From a checkpoint of a small multi-label image tagger.
Model: 32-pixel images, norm layernorm.
Training: 5200 steps, batches of 64.
Data: trained on simulated telescope pictures of galaxies, 6.8 epochs.
Rows from block 5 of a small multi-label image tagger, named by matrix and row number. Rows with one number belong to one channel. Each number is 50 + 12 x the weight over its row's rms, rounded and kept within 0 to 99. All counts start at 0.
After each channel's rows are labels from the 100 images, of 14976, where the channel reaches its highest value: "top examples" is what is common among them. Only what is clearly more common there than usual is listed. The data: simulated telescope pictures of galaxies.
# convs0: first 3x3 conv (model.blocks.5.convs.0.weight, 96x96x3x3, each kernel summed), inputs 0-95
# convs1: second 3x3 conv (model.blocks.5.convs.1.weight, 96x96x3x3, transposed, each kernel summed), outputs 0-95

convs0.86:55 47 43 93 39 49 60 36 77 52 37 45 70 49 45 60 55 50 39 31 44 62 51 55 48 45 65 27 46 39 39 43 43 63 32 51 55 47 55 49 80 37 33 57 45 46 54 58 57 38 33 48 45 63 40 82 52 50 58 54 51 63 46 69 52 54 60 46 35 56 61 40 55 48 39 50 42 23 43 65 41 59 59 59 40 58 35 42 51 39 66 30 58 37 40 53
convs1.86:36 48 47 44 35 38 46 57 29 44 52 72 42 45 47 45 49 44 44 51 51 53 43 30 45 37 61 47 52 34 37 47 49 43 76 45 44 37 41 35 55 30 50 70 74 66 45 47 56 41 57 56 48 66 57 24 63 61 61 37 63 34 53 48 40 57 52 30 44 76 46 58 44 34 53 76 46 61 46 61 40 54 49 50 60 56 54 60 55 78 71 60 37 41 33 76
top examples: many-armed spiral; winding: anticlockwise outward; winding: clockwise outward; tilted

convs0.76:66 37 64 78 37 62 45 46 49 63 63 51 52 72 43 64 84 44 45 30 44 43 51 43 38 40 50 54 62 41 48 40 48 65 47 56 41 39 56 25 43 57 37 54 43 49 31 33 29 59 55 71 69 44 64 61 43 38 80 38 44 56 59 53 49 59 49 45 41 33 43 42 45 62 44 78 38 54 58 40 62 41 47 59 47 19 54 52 58 55 46 46 59 46 46 54
convs1.76:36 37 56 52 44 46 45 56 50 41 35 66 57 46 70 61 76 42 63 48 33 38 56 53 55 53 53 40 42 41 45 47 43 36 77 42 49 42 77 70 48 53 46 70 63 36 31 51 59 44 26 66 56 36 23 33 26 38 49 32 58 50 58 49 57 41 56 54 40 56 26 51 49 40 55 57 48 51 38 31 42 62 49 39 50 54 52 76 57 47 75 57 37 47 53 59
top examples: many-armed spiral; winding: anticlockwise outward

convs0.32:55 54 50 63 39 27 55 62 42 55 45 49 58 49 41 60 55 45 47 67 62 44 66 57 17 61 32 37 66 47 73 56 71 75 62 51 71 50 55 39 54 61 60 58 56 10 56 48 27 52 27 35 53 60 39 53 55 53 55 47 68 56 46 47 37 31 49 50 54 52 64 57 39 36 38 68 48 53 44 55 57 55 37 46 56 64 57 67 44 55 46 62 50 49 72 55
convs1.32:49 22 58 37 30 45 66 66 31 39 64 53 45 42 63 48 52 58 46 50 47 63 55 42 44 48 50 55 51 70 30 56 56 19 33 46 34 73 57 53 42 63 48 59 34 53 51 51 84 53 48 68 72 42 32 51 45 62 48 58 27 50 59 48 39 64 51 42 72 42 52 61 71 61 34 56 32 62 68 58 58 45 47 32 66 51 43 51 47 41 59 51 54 47 39 54
top examples: many-armed spiral; winding: clockwise outward

convs0.30:47 38 35 34 85 63 27 36 22 41 51 44 47 45 53 69 60 42 64 37 51 53 31 64 28 48 32 52 42 48 45 51 32 44 51 58 32 51 50 58 46 53 49 58 49 45 48 48 35 39 71 70 40 54 66 49 44 34 62 51 57 29 44 53 50 46 61 40 40 38 59 38 46 61 44 50 60 57 49 70 38 43 41 33 51 39 48 62 29 29 53 61 62 74 51 68
convs1.30:40 53 47 46 50 49 60 57 49 42 50 45 55 58 42 58 58 62 30 38 46 29 52 77 35 58 42 37 43 39 51 60 62 47 42 48 51 52 69 79 53 24 56 30 28 41 54 61 52 33 37 49 61 36 26 47 39 58 45 51 50 56 54 52 81 42 50 64 39 43 64 49 40 34 74 52 53 40 55 69 66 60 42 47 36 44 41 56 77 58 49 38 55 46 78 40
top examples: barred spiral; winding: clockwise outward

convs0.55:56 44 49 40 80 51 44 59 08 63 55 48 23 56 62 46 64 64 43 51 46 49 64 56 52 48 47 49 39 44 41 65 60 33 45 54 44 50 41 57 30 34 42 53 29 48 61 34 31 56 70 43 33 43 64 59 33 41 53 65 32 24 53 46 45 50 51 48 44 68 64 39 40 68 49 56 61 48 43 48 58 78 40 59 48 52 51 65 56 46 59 43 46 29 47 57
convs1.55:30 55 63 50 22 52 68 52 69 48 49 38 50 21 25 53 49 58 62 51 32 43 27 65 49 57 55 40 55 55 49 53 60 46 60 46 53 42 59 58 51 42 57 62 66 49 60 34 43 41 74 45 34 65 35 48 65 69 51 47 46 34 39 60 57 50 57 52 49 61 59 50 52 56 73 42 53 37 46 79 68 69 45 46 44 45 57 38 69 73 58 51 61 48 75 53
top examples: barred spiral; tilted; winding: anticlockwise outward; winding: clockwise outward

convs0.18:42 48 54 55 61 56 38 55 60 45 56 44 31 48 41 53 41 54 49 52 54 34 47 73 37 54 52 49 51 49 44 52 43 40 56 35 83 45 55 40 56 66 48 32 54 51 41 58 45 39 70 55 40 49 56 40 51 55 31 39 35 44 26 67 65 45 27 44 43 61 62 58 57 70 48 57 57 24 38 45 79 57 38 35 61 49 68 53 47 70 60 23 43 34 56 77
convs1.18:45 57 49 52 50 62 44 62 65 51 35 74 83 58 65 78 56 50 58 48 39 50 59 57 39 36 46 45 51 69 60 37 45 27 51 52 62 29 58 47 53 54 46 66 48 30 56 46 42 64 37 45 58 55 61 53 44 60 60 23 62 60 41 44 25 40 59 61 28 63 48 56 50 48 47 53 42 58 74 36 47 43 68 57 46 68 49 42 64 47 63 40 51 22 70 48
top examples: barred spiral; ring galaxy

convs0.39:44 47 55 51 66 22 39 62 60 72 36 43 51 68 49 52 41 48 29 67 42 64 44 67 26 56 56 54 63 47 63 68 38 52 52 54 67 46 76 30 53 39 23 45 40 50 60 76 68 66 66 58 38 61 43 40 33 34 44 53 52 45 52 46 47 42 42 48 43 48 58 51 57 45 49 48 38 50 30 65 54 34 52 45 41 32 48 24 50 37 40 29 50 36 45 45
convs1.39:41 47 51 49 49 64 51 44 86 47 68 49 74 51 46 61 57 64 49 29 51 46 71 44 35 62 50 67 64 44 43 51 65 55 47 36 72 59 63 42 41 58 59 59 52 52 57 59 28 63 54 44 72 43 30 41 52 48 60 61 27 63 49 77 51 50 48 56 52 32 51 48 60 56 66 51 72 65 55 65 48 73 52 50 64 49 34 60 61 65 41 37 60 36 52 68
top examples: barred spiral; winding: clockwise outward; star cluster